Rows from block 4, named by matrix and row number. Rows with one number belong to one neuron. Each number is 128 + 24 x the weight over its row's rms, rounded and kept within 0 to 255. All counts start at 0. Numbers have three digits each. After the name is the row's rms in percent of the matrix's.
# gate: MLP gate (model.blocks.4.mlp.gate.weight, 208x80), inputs 0-79
# fc1: MLP up (model.blocks.4.mlp.fc1.weight, 208x80), inputs 0-79
# fc2: MLP down (model.blocks.4.mlp.fc2.weight, 80x208, transposed), outputs 0-79
gate.74 103:118132130148121106095110144133149117136152114132129147116146089140113140131112128114170114165130170113141101117091119114068106112098155133140108142123168143114148103127095133166136121147178115171104062136114103137145168075157142098153133136
fc1.74 099:122139124116132147123103127148087120123118135134075109121119121112139149189118120151126109186089154120133134113110120148117132122141089096137160122147083158164089125149134161151135134106155115083112141118089133071160166146138097160110145141
fc2.74 106:117122130136078189129120120102123120095115130144120113132131139116119161155140139143089156157146072118125112172111131098137122110100137091089146150096115149144126137176153134088135162139090150110148119115120103142147183108126114143122127185
gate.75 103:088120152127137166101107121137150099150136094135116167138133108105110162155101094101098152136171140133128100102179142125108160120175105119126161159151153100130144164142151121098131136120154082149117161158145116096097096129111102144102123120
fc1.75 097:082109137132113114134094101120112151152126114103071152157117123119112181161133114134163090128154123135139154138111116128091163090159114134126170112139154085119164099149161131117120118125137096115125136153105067102168106127122140107149140100
fc2.75 092:122147134095086124123139146098173131160070157146133106093169171143133151161163131134121139127144100130125135115134169130158098153119135158145141139094129070131128133095144173144150165107111130153144136146098093135133084100153141108126129120
gate.76 105:123127127131164131133126085169153136121121142160104176139163137110120147123123124108105125163143130133161093147144162101073123109115088133131140109148097163104167151133174148133171127158160178153153120102146149137134112106111136085137143100
fc1.76 103:113084186143128106078127152159171118145120117143116128092117100119097111151138094141129121158132120141121136153118113159111100101119146122118184107103167125143110121184129123091133152135125182134154147131113107119095107170122136162108118150
fc2.76 107:107132176159096147135151103105084117075116144157128090148146109138166092104177151139105122134113127081103096143160118121157130140122153118116149134149103147158100086128165105168153133127113101098146152110140109145148159126100133137126151138
gate.77 099:109119176142139153127118085134115170109142135107160119127146163157168089142096082085158147137152142125149116151138130156150139138108139089122120128150118138155189124064132141117104133124142139126116134109140142142188145120153115113103094112
fc1.77 096:127112066108105165189114171103099161103120097123078117116105171121110133166124123128148131119123116151143154140131143116138099146136080183178146125122150122168148093142106107145142137101149123140128101113149118149143119117119118120125150103
fc2.77 100:136116075137149148160115128141143158146112115139120109123141114101080148154138117123133174137111105092150139129157100131124103138109163137115126157073092135105139158136113167102152148126081148098094073124101142135131092112129134095145105175
gate.78 103:119093094122167136085096111171099154118124163100087146086129133161120134103124126137122132137097144154160102150138116120151132174106152104155161152155136155118126122112144127077135097073138115125114159077132129112145136123132125130113170158
fc1.78 098:137115107103135123108107128124136161138114071145129120147149123155136113114081109129173121107111086081141109103100120112138136142122104125161103140141145105099111091098102129113109124104134094168157132165166148120132114125059163151175124132
fc2.78 094:119122112111104138168118126161083154167094124153115123097101128128096099105158094107153157099130092088157111106133120138162104148153183122126154142096156141121128149139095114147126123150141146102108121145121104170091132126125159162112087158
gate.79 109:104147106145156076115123103127106136109133087127156152112107143121106144125129116093128107190112115112124077151134108104125086136137155134137093108141160138181183156131110168116120118134154116111131085121177132133151144151163133118114105148
fc1.79 095:095137102147152123127119105169093133109112138097112129140133126164129152152179119101109106151136145126137113135100159094147164147154178135146096108172086178120167163110152143067171135126161097124123102130137132124138120117138144113132150121
fc2.79 110:156113078135164107117130170134125103158173147115099133099080094101132138157171138110139119165095150168117146129119159171124148137115115140170123109146095086125115137121092138129119101119143117147104136137137133129127130147102197146104148129
gate.80 102:124157140115152115118117111122120089132143121132157123154122081146120125139164147119100086153139190120103105123141151171089120102151099125120154137104125133139154133111159135109083123108116134104031154130126115139170121142112116159130136141
fc1.80 097:181136162130139131119171110129112104104145135103158118107137139144163137107125144149142131125074153111150137107133099097130135075114126149116126090093122125123116114175095134141124129143158178094133136154161127096124187108141114154125094174
fc2.80 093:148144148148141135149149086113124115103145135117144099144102169088137137097117159122114156092140122099143122110132133135145138157154148077112163112136092148103148114132088094157153139197128127104094149157116114152135141165090154158144099151
gate.81 091:116106139123102057131136161109120154109098184112136137075132127122130119131094161082157100149137096126140119123131119133149163142093154120124114147131167134140145136135156108128078092129119139143168167160114094113149144156155127091115150129
fc1.81 102:117119063157127129125141161162164114121132090145132154128126107135151131120144151155157092126146130072093175106128121111151147116110139116143131096165121138130101119114169149106112102135088189129122127154136159157148144134128129131111155185
fc2.81 095:161134133144140135137217129125140077087101151104127116082141130094105103117164121133144114133121133146111104078134126133164083144136124122147136112120122139159106135115119136144146107159108126178136165103117086106080155131102139138131126129
gate.82 102:081120097125130098111132107146140113159145154079109111131108152100088079121163079151104134146136087137098107140105172135071109123098100141147120133150111091149118120136141117165117113117148111145146143117127121170097105146087121113107136141
fc1.82 099:076126139174165190168113123130147123116117145098120093097141126068160103120162090084123122123114140096134131125162146119110105122122139147153133109121119153123132141128154139089171083133097137127106082125160128106131106122096134112116117133
fc2.82 101:167118137184132152128128165165160125096148165168122106089147151098108138144132125139125116091131156110139137090167138119149140158108111128123141152115106127134111119151175165142094131112142137102117104157092142170110105104135130123071150094
gate.83 113:122127134133151109171175079125148132112144142110150175162112144146108135130121078153079154146115109065136070114109129137108124079139140118115144116101142154116134129169125133141135092121129097119159116152089147142140116124157116096142157137
fc1.83 106:111152121079132121172126129108165127123117148130121131071120106158177103097121086147134163064131125133145110136145119130125086164149124124160146137102143146105129131128128132093130095138129100129145097114160128160144116139097061119135168123
fc2.83 118:153138157169150162123177155140129106148123133161065148136131071128107081148145104102131162108114162157104102103165110143131143159132110139112131130153144118136104123104117107174146123130117103137128106125102128105089110111132159133099159089
gate.84 106:155156148134117099143133125091157094143117099133156116125097133125127152154088129120125136148090173102145133104077101165143094059156118112153109126117112111112156149140077097120130121161157142113100150151130118120166135119158108129096156124
fc1.84 097:158155120126130110138157145097122126150120146168131101172116157125126157147112100134147106132157124114115079106106110121129142179098103128121124120124129121170112184092124162147101153133157093139107165176096099112136195133130111146129121130
fc2.84 102:085172146089109132159134110132109118099129135157129148122124134137136134133103138103103118129143100099112127163090103143097113109106115145078130150096130175142143061161143144126162172098147120156122159171121085148152148136133125117136125165
gate.85 095:134138137116125153106171122125089123082136106118126120135119138152189117137128074146172113122109118112158137098125089131153152123139126114068131115108134106128133161143155123153078136148113123082169116074094117117120140123111145118157159097
fc1.85 091:135145124133130077093126131142122129111135145147108162118123090127090156115145151112086123113114152102128116088094092159073127131132131126125082088136180101159115079126133159114129099096142154173103157166122101163128123119129131113119143123
fc2.85 088:116126134097122152122173147115140121149108148064091108124135151148122133139073073168115155138110127139145178074128139126137151115122116150105112120097124104135169164155149109123087156118119131135137153152133152141107134122157104091142169123
gate.86 104:138138074117177143111126140145122109128138129113114160124107114151132108117155106133109150099140120150149108129151137129075156094163141120124145094159133098097101139170145166100135109110079131073112160111154096131148109160105131115091168136
fc1.86 100:127169136118154128155168119117137185150148165106143135097145123136146113143093101122146122131135170133125131117107099110115104140096129134085159140119113087108124066164117154077163114131115143080170129116142140155108126080139129116143116115
fc2.86 104:120152139158132164148148142118146154126103102107125116114108108142117101141107147158119161110131116109177134124109098063155081142135146074128137173134144170095148131141141132134122124149164122130080140136110100157106161132083089122144117156
gate.87 116:149140166160113122126132087090116173123091141132145172139146104154124142152133151125127127136063137139107104131081086166152133133130147151134124153114145090097114108143126128122102129136128144123069108131118154122106157133119175091172101150
fc1.87 109:102133070166122104142174164132144101158170099143112122179079134118124157145160156111115107105099122084139143110114115123128143141145141102107108089113137144114074146121150122119097131119108124095140088160137148137172139123131111158116129140
fc2.87 113:109121097143129137143155146162147140126086160130121132070115109166111130155158120157132153161114122126155119143121104103138137158143100071105175120116112119148137152088182138144156158112103129105136170105120070121122100105101123115144136133
gate.88 107:157165125122115129101124133104058118101132140092127135146118125119172161148126147097148136089102162129130131170135111117102084124104093133122080113115136099133125126131151064145106142156147135117114165104156119151138160126148167126136162163
fc1.88 099:155135111151123121166102111119124164128120143142161099117152126124102181088150090102145110140071114114114131086129083118113116139096140117158099130101140123137140105107139148119125109121110102158097046130114119136129160129136130135146114073
fc2.88 098:128160147113109128156094158150124101075125076142167089123116147143140143132066110157114102104153152132113155150124112122135124132113101116137192152117118132118145096143142134129088143126123085136134090149150102126092120089171107143140113119
gate.89 094:134149146153114144118105105142150099135139129131136173110152137126129116129175159170090124152137130142136101099097126173155104150121081122105131154129153112156124101097119084119060099144138105093149163132169145148142122123170128135106127092
fc1.89 095:137083150141111127152059113076132133143088095169144116154130134172110124149129107134141165119174157099089114129105126119109130126062131128152102103122134141123129171137159159119125148136150137143121075126126123091114138114128106139141121107
fc2.89 091:137157153118057143152115149101118127121198134180110133123138121153170110113119124140111146102146112101097131147129104106122143098124135153090159152131164150121126143137113135119104131130159126083075130155141112151109101084147136125089135113
gate.90 091:143114121161142127131160101091119152161110107105144162104069122123136155118123108139101091145076093147159113143137131140116145114148108114129102134168134129184151163120169143141112059137128160109098120112119149119109116131097148142100115150
fc1.90 097:131116095131116109135148127135106113118144120108134132093088144144103141168180170116133127124105131190121100092124144115112174134090107113117135134168164090110110128156136138104117148157140160117109107096105169109157135075137096132135094102
fc2.90 092:114131085144162107124130159153156133105107131141132152092129153114145114144085136134105122177124166117126142185094117092159138067131117098157138154147053131118144131120117102149143125109122114136165157119135102131124107133142114125085133157
gate.91 092:138098124146110131104140152114112147156130173112106098116085111084112112151125110129197133134136155145133187148087122132129124131135106165142168141120181111173099069127124132151160132153145149122111124127131165161117122148122125128105147124
fc1.91 089:141141125162153167135100109157134128182112152138098138122129110095120084145126111148184194077149134091098135140104122165108121151141114137118159081161115122167115155162133158104126130116117142135135131155145128128141086143119136126142115155
fc2.91 092:080099102130169137132163157090131143078175108110064102096158120113153121143145130104135114144094158125146122109128166138111159124111122146128134137142098134133153126139108142135110145113120158132067119099120119142120118091087117175146137149
gate.92 099:123106118140138104148113144122132126088126128157128144159154109107108094157144126118168137160138178129152092142181100154109095088129124170105116138094143120130080131132158101100122121122146106142165143158117053145146124164131107137132107124
fc1.92 096:137131106135112109149110153179110117122138128124134148160177130080110114116105105101181165134136138165094129159148138159135099121143113073134142121112113177159136138130124127136106121104172109159165127144098098123159139159135124122113073108
fc2.92 091:119105134136109127109145162144112108086128136157068128136108099089138082144157156102154118157115133136096097088100151148152115134110121157148111128120111121133130139139113068133134105125141103112113169075142107102114091076128129136100134092
gate.93 113:159134135100137124119127132137131130141148079079111152112167112157152098141093123129128124109125153184089128125170141090116083163116098097113133065146142107093134121122120130119138094111088120122136119145166144139165141135101132130087142092
fc1.93 114:131111129149115141066160158165146104157137119138106108136118103092157130100169141149119127145123085145108161114131113180138118102105097122086113156151128124133084140133173089125133120125100144135120147142121146157124130106131136181126174172
fc2.93 107:166088098178129145123163133165141138134160143141108150114092106090147121090143123095148113157146137087130108132113098125102162171134117114155125092153134126147134146103117111135141075150127126127122161116156172109074140147121140164092133133
gate.94 114:135099105113139149127146083140129157190132131139156124136143122137157168101138132164127194103143163129139174132140127113103076134123142139121149145145121135104148077082124107151185136109136118125106125126138124118185117143154115111151109124
fc1.94 120:120130157147158114108133126135129145096114153158138145134108171131063124089103135126136160155152167142120129180136117142147128098100147101076079123130143141126126125111128107151074145084127118146088130179092139133142093124125156152126137117
fc2.94 120:144128146171144113097145158126135107114134164158099143116115103123133108144151134097167120168133138143081108122117153114140130145138119175146125116137165109161101170081129130152149114128144114112168152106117133072109100104096142151092159080
gate.95 097:101133117114107099130100132144186096144130126128140189163188091098099135125114134126125104139148119169157153153082112093103133136113104129176140177148130148135125121165115119147157145115135105161147129132133115114115138132117089145138082121
fc1.95 095:118111127129107158121089075153134183119087173127107108107121101125168096119110148152126151125125092134115137097124139101149154135150133126167155119151079108099150163166086149110113128123139137128087122105091128096153135116137158091133141141
fc2.95 093:106132079124132141161129156122162141109125110130150103087138149171132125101130102129115127112109119120141154115113163118153096096122122121155169112109085159133172129193151141129131160125091167140112113120116124182117128130131176167129125170
gate.96 103:140156124102101146100123098145108107128187097153148138150126142151130113126156140128107107109151117125165126152122098148137134173128110148075118133167107108119159112153132154104153116142139144117180092134064154132140129076113114155109122091
fc1.96 095:150103140196109126147066109182151118167113123111152140108147144104141171143121103089196170068132121120116157147134113121120125143126136086118141147125131145151135161110119124116149151099122106130105117128140141138123128156109117125110155143
fc2.96 094:073162154115104143162133134130146155109122118096187068160137130161145139108138094141119119086087123126103105140157138127160123145077150144100133125132100180128133112144111137129131151123137139147111135131144149158191114111118139101117119152
gate.97 109:138114152151110111127112100084104098118117089131140126125095131097099117148120132148165103078116126128134131087092153096135096136148150106095119098128092100132123127109135140142160130172110133123113085100078096181165145142151126129172126120
fc1.97 118:167135139142131122144169137091163130110106107081148129126112133070158136150109096129137146118112142180144119115133159128110132123150098112096097140116065131100120089171146138174139123144120111127133099159107109174161131134138109129088132114
fc2.97 126:159124124135127185158140136133105105142129099148135151125137109111091088164127115152125141107126121093126119134167121143111130161120161103134197120083137142117172120123131154174150187162091144103106129135106098152111129130111142100108150108
gate.98 088:136106105129147123160131134093110160094109129128164086115115113111158114119128149119157149107149169128139133075176101142158122123126106140130138142116167075155112119128136135149150156140124147143143187098099156108156142118159073106155115153
fc1.98 081:114111111123155098126104112124132110119113126137123118106118130121169145084115129129157118097117165132114098112171133146171098109149177119084127147115121136066168110112109110158099150120145111093158117148131105107157150186080149137130118159
fc2.98 085:081106123110099126137170091143103117156156109141146095093119090129115112122151114142140105145111086127091076158182119117168122108163168168117111106134126128127086143172099090117147139138133116115141164111146131132122097111117126115128128154
gate.99 105:113127168106159119146114100109135149120094130107141114134131129113113146165091140092152138179182148143114098109103139112150161126119074110170141120156119156139115143091113151193098113077098123118103096133149131130130159141115123106148129127
fc1.99 109:116108170153119124129166158165112104143174124155123102143097113165114127109125121158125125162102070137089159121079110151178113113112139154097154153138153126161144146136134104133107137149174137157119120160134135139117167146144121129082127128
fc2.99 099:128179164126117127185125094146098157118125134111126135169115137143141119129089160153123106066165125109116138138151072126097106160101124119102141162149152143111114076111108107111143116140161120145094124145110117125124156153127127172145106141
gate.100 085:126129122100123100099068111139128120131118079129110177150161158151080122116106178100171104138129109139104129151128123101137118149102136132119135186147131132107132134128162136121145122160147157102108144081110150141103165133132118079129135168
fc1.100 094:146133128101130119104095130119158148139131077136127146146129144072094159126105151128103093173136106079121143168118129078142133139142142115109142131113113080135151166074126118151138142097103137128158149104111096155140123120169140107173111127
fc2.100 092:142131115099113103144120177119173107124151107120109149104102111125137119170151162116164145175124135149108149098120162115134101132142145180117120111138117093148125106175128135159126142122115123138183171135118180142140082106161163110137138113
gate.101 107:107121114097130126150132096146092102115152111132120159152102119118140118158142129099084119198129195089138069108119111122126126112180150099156106109110109159156118119102109116147144109138082120148123109141130086125135130138113131124167128134
fc1.101 108:160119115162112109105146128097165145135131149101156122163158128085110147104127177118098125187113124161156132126073144112135110124107139123112148149124092128149119121121147128188176125149159153098143122129102144119138134102141138096133075115
fc2.101 110:153121113096130129150113105114133169121134099160141153122102148073142138119111137119143158143129105102153169157109109107112137130138137091157097146116102164116141133175136142109115120149145102127095133109181138137132170157077096136171091167
gate.102 110:138128120120156112132098110169135122116176096116133160105123087146154155141147067097144088088120118136068107148123134149110126157137123086125115142170141097103126126116111147095155112101095109121084099111115108149174124137142150137138122131
fc1.102 109:113110117162110113119095134083137137151155108143104094144121142145113152104159130144088103138114122133087144114153147125174097116082152131149116119171160139121112085102118115155131105117150134127172145115168110128150177126169092154129140085
fc2.102 119:143086069182142123175098121165136143145160133106112148135092087086149125140150150113133108145144135117123150188119116143112104118123100150136096117147119108153130125099113112094145106162146104125136144107139166132124127159096149167123096145
gate.103 085:117159114167126146076115100153146128123112149125121119112161087148123097121126093123126094101157143146139106133140116139113144152142118142130140156116119106144135138106115092131119146051171140138182168152123096075088160112115158122123111139
fc1.103 098:115154128142157130146143139151115126103116106153134151104130105188076117136150093175119132121112126130115115121173135134117104138139107132083121133107179122085085108132081108163135127105172157091116122123175109131102123121137123088156108142
fc2.103 091:135126082185129161131092119154127168146141091148144149158112089131141133172151109108142142126138114106117101145146112114114127138131093152128111105166108112120170155134109106089100114092122131120120134129090199145129142184136136133109109114
gate.104 088:127069118125121139112118104170090139096141159142122177145091131088105146141133138099108147143125147087128120147114143112168086150113131105139131140130136142170118164148138160166103121156137145137123149122133087099161181084128103101133150129
fc1.104 092:133128103106157140150154133079147137150133153121107134141108169116106081144122116106160135203151112139112100118088148154148147103078116108142127116149169124117110108109126145110126119161156099129114088114152142116161124107108131178170130143
fc2.104 083:114124147149138169107151158143113151075121148153118174123103120141130154102134124116105134137129121103109172161087069119127124120133108127098169183121134150163164120165158110111142094117124115102106128141177134121118145114126115172108108160
gate.105 096:116146138151096092168171101156130138101136093121115106156119183115087152149142123101118115128136145123173109118128161083107116101164115145104164127148111115150108123149176108162133135165133106106131157153121126151135166105141075134133118144
fc1.105 090:126145151134078095099091143123137127136148132180097123104138161152117166171138119116126087137128109114161135109148126168129161140141128139118104082121183119130150153109124146156118089125128111129073132096178140101099130153159146118112122146
fc2.105 091:106138146122128125105129142089134123081102147110146077142151100192189113144110161149096123124141122134119158135156164122112107095087110177123135110128172100131119112096146108152090155122137135139167136120133143134132141097138117108139115086
gate.106 095:133139145122123102157143141143075128111124133157153164119152153145124124139119079076120120094099127100112104122158120091169096135099146170131142094100138115165127106112102150142112131163105142160146131146129112110124166110178122160140082155
fc1.106 109:110104144139106130142110109195122106097107195105133146151139096128127099163109096170111108113150114097134141121105103091110145136129105119092176144134092154110156104129132133139117159163140120143177099152113140108125140153104118130100106147
fc2.106 106:146089127167128117101160149152122059145179143145120140130104109137145107131164149101139162091138153146084105128128148111130108139131094161109069156155172108127108127110120099129134100138153110125129181117107123094135121125110119111100146124
gate.107 104:126163141126082129131083114123159130067150156153104095145129121105121137145100132154154132128108130129164087130142160093116142128154173140110139154124141132132181118129152129139105117079144106119099158160143121124111132060105153096109119142
fc1.107 101:093128142182111144115128123109101144133131121117112159177124180113129127102100141117098106141110111130124114107145133151167169130119109174110139138175165138167103168151133154167118130153059120122107158136121120111134132171111119126097138143
fc2.107 099:108128111061109117131130150089123112102117147121132087128164182144174145105138120138130110141120072142132185132138130121109099117134143109157140108123136115101140123171142148095161149116102120133086087122135098145138095102117115116171151151
gate.108 102:091082131131105109131101128120085105113141143163094102171160101131129149111152151145113130141163062164149104141120156129120130172145114115156112115152081152151162150135131155113165123116152119150151121134151134125161096156144111096156112120
fc1.108 099:156180128123111090129119130128106154122174126169113161117096176183143112109142166116127120123065158153103121119127170143143148124145105137124095129144162110125120139141109122124171111113153146112110132103081100168133144110112141149150102128
fc2.108 099:144126150139101081097134128127086130146172120085104125142110114106132144100127162102113133156137147161132153126151105147131102055127090150111099097182124153143118128105136141090139120094147121140126105101178140094140107136151118114138161146
gate.109 095:141082122171103098102114140150138142087100088138102157162132123157121134114123146117130127135138080106128111122101171179147109152085079138118128129092132096165137168102131175127080115132159160128119128107134147130146131128100122121118128099
fc1.109 109:098133163095163147156106148109124139174110125094130116123157112101142098140119102134147136139138128148084126134108068124120120121093095112099109107094124146113112134104100118089128141120141103189139084141126132155151085118132164158132080148
fc2.109 098:120095131143158141124123121117140148111178106163103164147116120064135173103125145123154128100090145113113144123118117113134138166138149141129104152173116149111143148112118100117119138151153139132058146112183097115107095142128115166148097145
gate.110 088:161103097117116120086128142101091146116141115124136128133124150174153129138138144122124119161092177119149116118116137140128133100180150110110085066152076154126086136164144111153169099135104127127129103138093175107145150126154132143132121107
fc1.110 088:139126157125112133147088108102126132185153071119156140087137142141137103156113108127164139096151127110098136133112117135127138158133111157121124097105135169145118048123123144142097142123140108145167099110083150155140123123130121132149110075
fc2.110 089:146092133165119157115164148090144096157090113116073170099112119130138082144161148101111118107158111123108087116171129097147108148122122093114168149140136127094111098149137133169123133143110123124128121144115115130094124092129130107081149155
gate.111 099:096118121112126097160148138089119105101087179119099090153137139111109148152092108116129143118143119164150142099145112152128131115144120138113108129115060098108119161108185104104121116147149139144131125160166130105151095109130101161095098111
fc1.111 099:172143157131117155153140117138109132167118156127157121160092092088120163110113145129139154079135115106083163124094091153090088132143100099129123148111098114089119123141116160145155130109134122144088092164133145138137178132151140150133126136
fc2.111 092:117156143138073162136142152128072145112131119101122170125116080112108147152139134136140159084144119132108126166131108113100103161129124140059117150127126111147156128111156129110133068138142107157117115161131114134113127132122178155162106151
gate.112 093:121092130168133103117132125151111163148134091139120097143109134099158122101134205085124140081123136163151101169102118089083133162136155089138116143128152158134116140151116103145132137130101170093130162117100116119136127141150120125126108156
fc1.112 092:124128124129133142119134138065139140147100100144145108176161105152085122146185133152096144166135157154115100165124121096100127123143124137098117134113115171106100072147148167149114165140103125115116130122161109129142082146130144107142096124
fc2.112 089:103124092135151134167129126116150128103123120139131174120107101144110139177162094144102105144147083101152134169130116133117122126118135113127151143124153111184185169095104137130123119106083153099124138119161146111142103099140076132092143107
gate.113 093:109106151097161133144146124100138160107105147113123091170164139127113099146122146119130099147126135145146119128139124154179143164093156132181115151145115084107084137157146108163112155110114107105124135103117090123129142136086168087139127171
fc1.113 095:140137109129086116098105112102138125087108133118114112117150136118117134102096113123115125193131160095151117132151137124143101134119125112131130127152181153116127109060106120123085124147128123115155189146149131144169157146126117130196114095
fc2.113 096:083130118105091119116077144106147058122117114117114141123170125128125165149152124151149127121145105140119142110130166147190154144157130138144125114082137145116140125129126142162124160144179134137131157105160136144157106122137122088087148166
gate.114 093:116122137126143133111116160134158087102131093147136129100117068128120090126136114133118136111119131117134104185137115156109140097085104081139062115115158145142125168123125113131082150101119177103108124128109155142124101149125107084147162132
fc1.114 094:125111115127118118144138142112133129132116137139167132138126111144167075067116047106119135114170135134111131119196094154098167137137157179106131150110134125111130135105128127125132119104122088128161096145131140099144156130114107123148134087
fc2.114 088:133116135134193118170143160127116140162132086126084150117097125143119104142132142092091113117114102137111128135171086147139113139158140156090122166147152109123132135119102129166104121159139122113145141098115122147101141153121126134056157084
gate.115 106:169153157094165141124176092134098110132140151155133146101147132148129136093147120097126151074085149140142139115119134111079128136109154124116138164131131135122142121133113137079180113158135169139144120156115103189134131126130098095102131153
fc1.115 123:106150114169126124146113134162139102103101156124139125128155130113118104138116159114163162118172099117168149104135113143113166132178160126140106134093100123116098129125143148131098121131108066129115134179123162059122129108093112125140097141
fc2.115 128:139158119123138129139096105133074123122170062142154138200106107116114164140137137119159156080135172104134121132133104128136149146131141127073122137126130151099133125153101109115107109121166115122087109128138130092143128146085142125116134167
gate.116 094:119145110137151131107183114137119060158113164097131112145174139133144129133123082133128159090122145118108148136102150111141145097125142122142100151097170159116098119119130133155133155161148104146154108184100115116146147088156153105103149126
fc1.116 100:124082138153144136168130153088144134144115137094160097118160128155153126141118073114132129152166108153112128097147104141136091103157072134130107126162102109138148128094127135095107156094130142140086151117176126132142091158125153140100102129
fc2.116 097:124123143118121138139111114103124166075166133118131062137132155147125138119159164092133080138098093143096115099158145165169119140100177137124139107103116157150119147113166120104156133125131157095128130106164114103085126110152143155132116140
gate.117 100:107121153089126165105189140096104115116091172137112156161108141104155139120154169173156122140165115126070145149133115122090128140154100143119169109135114121120146154169130127104090160100146162136095129136129116117112120134150121148146117121
fc1.117 101:166130137139121129056136134124087099170163123119119161115144171094140118098140131111119135111101126111130172115134139131118136097127163103091094141098126187121139130128114146121103118135167169152153107111146095147120135134151152127172088148
fc2.117 100:106151119115094128123121123146131136132110117098130110074125103139130148087168119163145122118140085131110113152161142102153157147097128136124116116171099127135141121133146093168132107155139119111141111089139180166082083117139169166084104124
gate.118 101:131131106137093095121112131109105063143126145115148148149125142180115165120135124170152143151157130174114104143144162107120119138149134090137086133113154156127139149140084162161111112163151146098132089096096143103142121132144137110165127168
fc1.118 100:128128101118096172138155134096101127146162100093167142135140099137133132131141161099185145129167127125106112118129124122098135144098143144125114165078084169179115133139100155140133155119133129119095134108135106115148101129103088172098109103
fc2.118 106:108156125121083146156114124093127144117091102149107101086157165112127100109138141191112106109132070105165143141123127119074144159122126119120173137101136194119169118153151128144104151134124135124145134123137129141134164122143113145159118130
gate.119 095:131128147162160108112126131148094110150139165100074135128100136144124126141139126101095098141111136139121139147080100145139159132129168147166145108103089102131110067138149133129168146183171132164132103145123135151136127089088120127125112158
fc1.119 099:159116162132163130127095143158143171162158140103149118107121158111140167119127121166113088127121137157171123123119118164129158108135112142111146124153088125132119112130142130096092161135196118117179138109105111117124122142069124092134140160
fc2.119 088:140106185115093137132112118079101100137123133133111124122171149098149113133077173158123103133162099137097089087094103152147126127113095139105136153140143140123135096117122102158127135174145101142144160131120120176099119139113105159156119143
gate.120 094:155182148133155110113142147154113098136127143156110117140131152123191143110102118128123085114100121104125152115099119063136131191133090144127073128130117138117111137114142099127124166133087121123160151141121094140133142141116138117139088084
fc1.120 098:158122110147122101162080122096126135133116071125108149095148119120122117112143115102141091154133153119104149170139089160122160123099137137086113136145127066118111090111129139126128105153176112132126187130120111157103171126138107094126143135
fc2.120 096:137092129100101127125140167090143079148051080118122115098151173162130129108104102180142115148154142152173131096103131126184166121138132116160134118113122130082134120133128133129119104159138121123140142136140151138135151123144115109100130133
gate.121 108:144132184134133165167111112113121099146102085151127157088088142158140173118105136095102105073122111118140098146141118106109139138086096136131111136128147105168101118151120146154150141136128121133135091146130123145137109158151111190096125144
fc1.121 116:114170132145160133121166139113106129100109138154168098119107164127112139099103153121165129132135177157122106121141123125182121144149164112111094121129137079097160145123132108131096144064124169165114106107145142159114106124151170130116125142
fc2.121 117:118165154104134151136090112145128154102120106157171097120131125119092150131105102172129158100122098126122136156130119085111129139148162128144160138083120165133151085188156117122151167111088150119109125104130087144101125125140135148152114164
gate.122 113:114126126099101084108107065152135115097155111130166135130146137151158100164103124091153130105170109144105149183102124099131112136160132110173164151123138132112165107123123136113155111154096145153123114107129107118142118148120165110164095149
fc1.122 107:136129117130153112122149122160149144129153150111134133070145102137165116098174110129182136087124120173139146136138149117127103159094100132119119120127155123145124160161083116111124156142167135165132121122089158119130120148069120136065121123
fc2.122 124:070135124110103132149160130146092125118124130097175094118189187174098149121118098144128091107112136118143129134134136132123125109127145135136157123086111173112145120147140135111142163114117114149137082115110085126136100108101112099164157140
gate.123 090:145143133113150115131137114116148131160191136102146177112122096160108132129122141114125132163133115162149142143178121126180074128133132126151081150108181117109167140092116144129088110119131129115136116098148082117111084120106128131150115098
fc1.123 085:093131137116138137122099130146132117212153144157153173116106123141129120152164125108150123144099121115122135140184137111097131145149140140097102146128119166128147141156099150114125121113144109098108148171159085123083151136188147116114113150
fc2.123 094:135127114144128124145116117143135137179099106124144137123109099115158111128142117130143119139128141082111144099199122128140130136091133142111135084134097102127141101142115133150098123105115106135164077110069179152164164128145149154082166119
gate.124 101:111151142092102092118171095117134124135117164159125112170150148130082143098138141156121163148109146138121114146148161137115138103097144096119107158127071158093107135119136121095124137169149170155129107155125121148122109128082135127180111153
fc1.124 106:151106128123136168119095106110123167148123100110124138111137170171124137136095166142146134148108132170165141130160110125149110105118134097173119164140122109079150164072152109139125093095161132115126092168123130107159138139149124107143168133
fc2.124 099:100130120133141111098136156121144066143169124087162130148143113147108176110153152121153138149083159187138136115125171156176128104147103153128092122165155108103117148137116126103135129146150120116141144116155124127152108136114112077154152137
gate.125 107:095083144152162116110118112152128155129114117125130102100156129167138101096075146109117140178137135107135091169123090123135102108116159100159135122110165084102135124129113110102108125091163144144156140141109135161166145122113172118153139155
fc1.125 101:124155140101109102101146108161149207135147094136101162096165121095109147117140110111157122173153151148133119160128141080118088134115113134138133118136146118146105091095111106092117140089142111087130154110126113143154147102119151146102113135
fc2.125 105:158140145126111127116107112122074106153139109165121123133098164108163122118125106100143124125170130115126144084132111148176154163128133118151148097087121138112161104155167141167141131168159124101100083142118156111154129149115183129162140141
gate.126 097:145121121146180101138104131133154110119155071151119153143135102134150142150143175133156113076157110129151102138118115145062107116150071144128105135100140121147114110087136141151123168088118115099101111143134100118135124133139155125083116128
fc1.126 101:096118129112109085108092141097124130098165130202139105134129115168123153118123190156127105119104107133149113137103137140145139113104130151143132134102147121134177119132109111145211132118173149109152122136100119094109131133139109106125109140
fc2.126 102:146151148143101128149135118134109168205116123102122162151110081143131115134092141138107124123109091111100081149139096155084077118094113127103118147150165149159101085103117122140144148140134120163154156133118107115121169139128140125131138117
gate.127 103:126121119174113106118123105123106146136092176137148132190100072116146122142104166109113120164108103146134112164093112131158143095120119135115084117166121135174136124128142138166118155086152121129101141130128113103150104154120112121131185115
fc1.127 108:149128132155130099116086116128081110118166091135131157119154138107111182163081163100118101134130124116132109137121114135138143143155152096157141147093133149098090157097148110179113120153129093146136160123111095092143154109165137125094107119
fc2.127 102:151162133113091145118126113126162159137113124143111118108147127153124098099079110145114170146119080147133139113102128149137168119120174097117135146091126093129123090122149100167143140137128106106157184111138116178090166117101121113122088118